Weights of a small masked spectrogram model.
Model: log mel input, activation relu, widths [128, 256, 512].
Training: muon at rate 0.012, batches of 256.
Data: trained on single English nouns, adjectives and verbs, spoken by a formant synthesiser in many voices, 78125 training examples, 38.3 epochs.
Rows from block 6 of a small masked spectrogram model, named by matrix and row number. Rows with one number belong to one channel. Each number is 128 + 24 x the weight over its row's rms, rounded and kept within 0 to 255. All counts start at 0. Numbers have three digits each.
Before each channel's rows are labels from the 100 clips, of 14848, where the channel reaches its highest value: "lies over" is the class under the peak. Only what is clearly more common there than usual is listed. The data: single English nouns, adjectives and verbs, spoken by a formant synthesiser in many voices.
# convs1: first pointwise conv (model.blocks.6.convs.1.weight, 256x256x1x1), inputs 222-255
# convs3: second pointwise conv (model.blocks.6.convs.3.weight, 256x256x1x1, transposed), outputs 222-255

lies over: silence
convs1.240:123141118122078124127121131112128148107134124121122155129120111129140152094137099121105127088122097153
convs3.240:177130153142095155157129105156152133134120135137162138115125129143151112120128115172136147182171129134

lies over: silence
convs1.142:140099116118118112131108125103133159138108149139145082133138086156115153057140103121130148105075103138
convs3.142:138145127139141135153116093148158154139122093112172127125142094107118140142139124108140116099075150144

lies over: silence
convs1.124:145121132122146144115144111120137137102139131197118120099122133049129094135124124109138131128052131161
convs3.124:140127151122149088150129136157136111113143135127117131105117059114098165144148111109122129136126129136

lies over: /k/
convs1.55:147135115124127149122156118085140157126146141118106125099092141127123128120134117124144185144128255098
convs3.55:138140167133136138124143121103107131142111133147127104131098122083162122103145105093124137112121000149

lies over: silence
convs1.47:129122117142130141127129098094118076112140116117117118136102157145140110123147133126091115142058136127
convs3.47:145099133145166115152093148151130131136129142144126139143197134151109127130113124147131099149145119172

lies over: /s/
convs1.175:131125118152052139134160142130120145146176120122121152172104104106108152174133139103143164118141132113
convs3.175:086140092106120116086125127095150122107144104158099122134119130125115109123103112073098130082077122166

lies over: silence
convs1.171:122134099141117143149155128147131128090121121121092127106104115144123125153106134149119075115141141201
convs3.171:154102134146137127144142137164105131155111158138125113099092087144148118102157129123121162133154160121

lies over: /i/
convs1.132:139101101144078129161108152134122109141137132187123133134120129142138141124105153162116114146202090140
convs3.132:108163136105131140111136093134119125103087151130165104146129097144135134144129104125102126163100155114

lies over: silence
convs1.66:124135116124157141128111148089145121117128147142141114144067093157192121145139128120105110132053129126
convs3.66:140153160118121109110141136133150112100155144096167132096103087098157119148145126153089153165041157130

lies over: /t/
convs1.33:156124121147136132150090111110127156122132141205131122171144126105075109166145170084140154142158150141
convs3.33:142114158125107175143187129104147150147082149113119109105103138153128127135134102126128115151153116107

lies over: /s/
convs1.118:071097140118108134128116129109099169185125132133132109099128128113083163110096096131136186109097112167
convs3.118:163168109139154129153137144118123117161118152121124146081142081144112093148133117124107096103150120099

lies over: silence
convs1.62:124106113136146220099104120117117143109144158162121079112136135138158102104133101082146105093118087102
convs3.62:115152145108113077130156185076146140153091095136153141144125131129108126163137133079139139128210061112

lies over: silence
convs1.211:143133110142087121141138147173128159134110146088132148088109148111144178174140131156200161096165105098
convs3.211:128165129092160135103124083106145136130096125110169126065124148098103138186104119113123100076126103145

lies over: silence
convs1.1:141144133086140148133107125116139150103113126139109115158105126155134149162156150103125115133135124161
convs3.1:129144142118107144103130148128121111118110083092110142114141119113150150135132141121141154129149077127

lies over: /s/; /k/
convs1.97:148154125119146101132141115126015132135133076131127147142112117123120172078167108100130136115099134155
convs3.97:116116132114212124125113127113133136106126121108119132151129138147140125075144138176140106088196121156

lies over: silence
convs1.127:103112106125125111118129133084106123126155111159108159145127117132148117105120114153144149156130123127
convs3.127:120119149166142169130094141145142143114141151122105141131130136093113133132116131176111121120130142150

lies over: silence
convs1.131:084159137122104151136137127099171141121106132107101119108098189136101132187104140147135138088138161144
convs3.131:145093101138141134136164114100136125135125082124118101103181139096122124112131110112148140120140117153

lies over: /eɪ/
convs1.194:102136142141156139090124129154138074125141123124162127143101111113107140114127112170123155115114107140
convs3.194:165106123129139137183135102118149109122111155113132132134118149110174124090114112152100137124161128130

lies over: /k/; /t/
convs1.231:123076056111127138131150135142116119143132111071132174138066140182098108150121135148121106116141136126
convs3.231:168040107112111139175141128127099146118130120106129124122128130124147119139107127078150131120155170122

lies over: silence
convs1.12:105146137170113126111123172098114129127159139187126200122176150107134114091154113122126119174142166096
convs3.12:099141142107149111122102147110133124086158122070115112165155133139110117129130126116113127096130135123

lies over: silence
convs1.116:150139136098122161133142098121125130089114138160124125174142147120096113120114111132154153128103140102
convs3.116:124148120138145101096108129128102106121174118092131166114124133115118134129068077110096125121077149155

lies over: silence
convs1.230:095156111145144099113079151177141123072156123155152123156131125145104119135103129136114123128123113082
convs3.230:110142123140125144139136166105082122122131137135067104141104124099169107091143125095153126120143135126

lies over: /t/
convs1.84:154116130106133116142159128111126145143136102062157210089110097124102097104108136077131093129191138119
convs3.84:135127133143118160117119150138139103170090123010141065138117152091090099119145156094129127166125144177

lies over: /ɹ/
convs1.48:148153158168147176124144117107120115146130153150106102156110166150129132112112120160134136105143118156
convs3.48:126148130158143147113121084151148128108129158127153112148100118103145149082141114119113124150162177161

lies over: /v/
convs1.151:138135149163168085140103113122181135179144062149151122125139168113103131141108178104113176094109100144
convs3.151:130106137136043134147123139138091138118100130126139116093123126152136125124166141089119113084133107111

lies over: silence
convs1.111:098118143146153106151117172126133092115172141095127123102182118124099094151125109106133135129103136117
convs3.111:087131141129179121088140133130087150146164139134099138117119136109116144131129156134107128118089139144

lies over: /ɝ/
convs1.192:119142133134136130107133138127095168102130125149120114127139105117095141145140107118168162146116114136
convs3.192:127126132141108144127128134093149140134131108130121118171154111136129129114116137140134144152135119131

lies over: /t/
convs1.228:136139121188148137106126108153119153129151109147118148100114112115116110144146164129117137138122079132
convs3.228:118119111193118132128099123170123122151129125159176116132168095132094098139133163147117124142113057141

lies over: /k/
convs1.223:152143115137134119127139151143123130147135105133121122171134084113069144163147090167121086122140131141
convs3.223:128092078112146170142134116108110107136109117136145148108138096137136098099135126119131164148098107100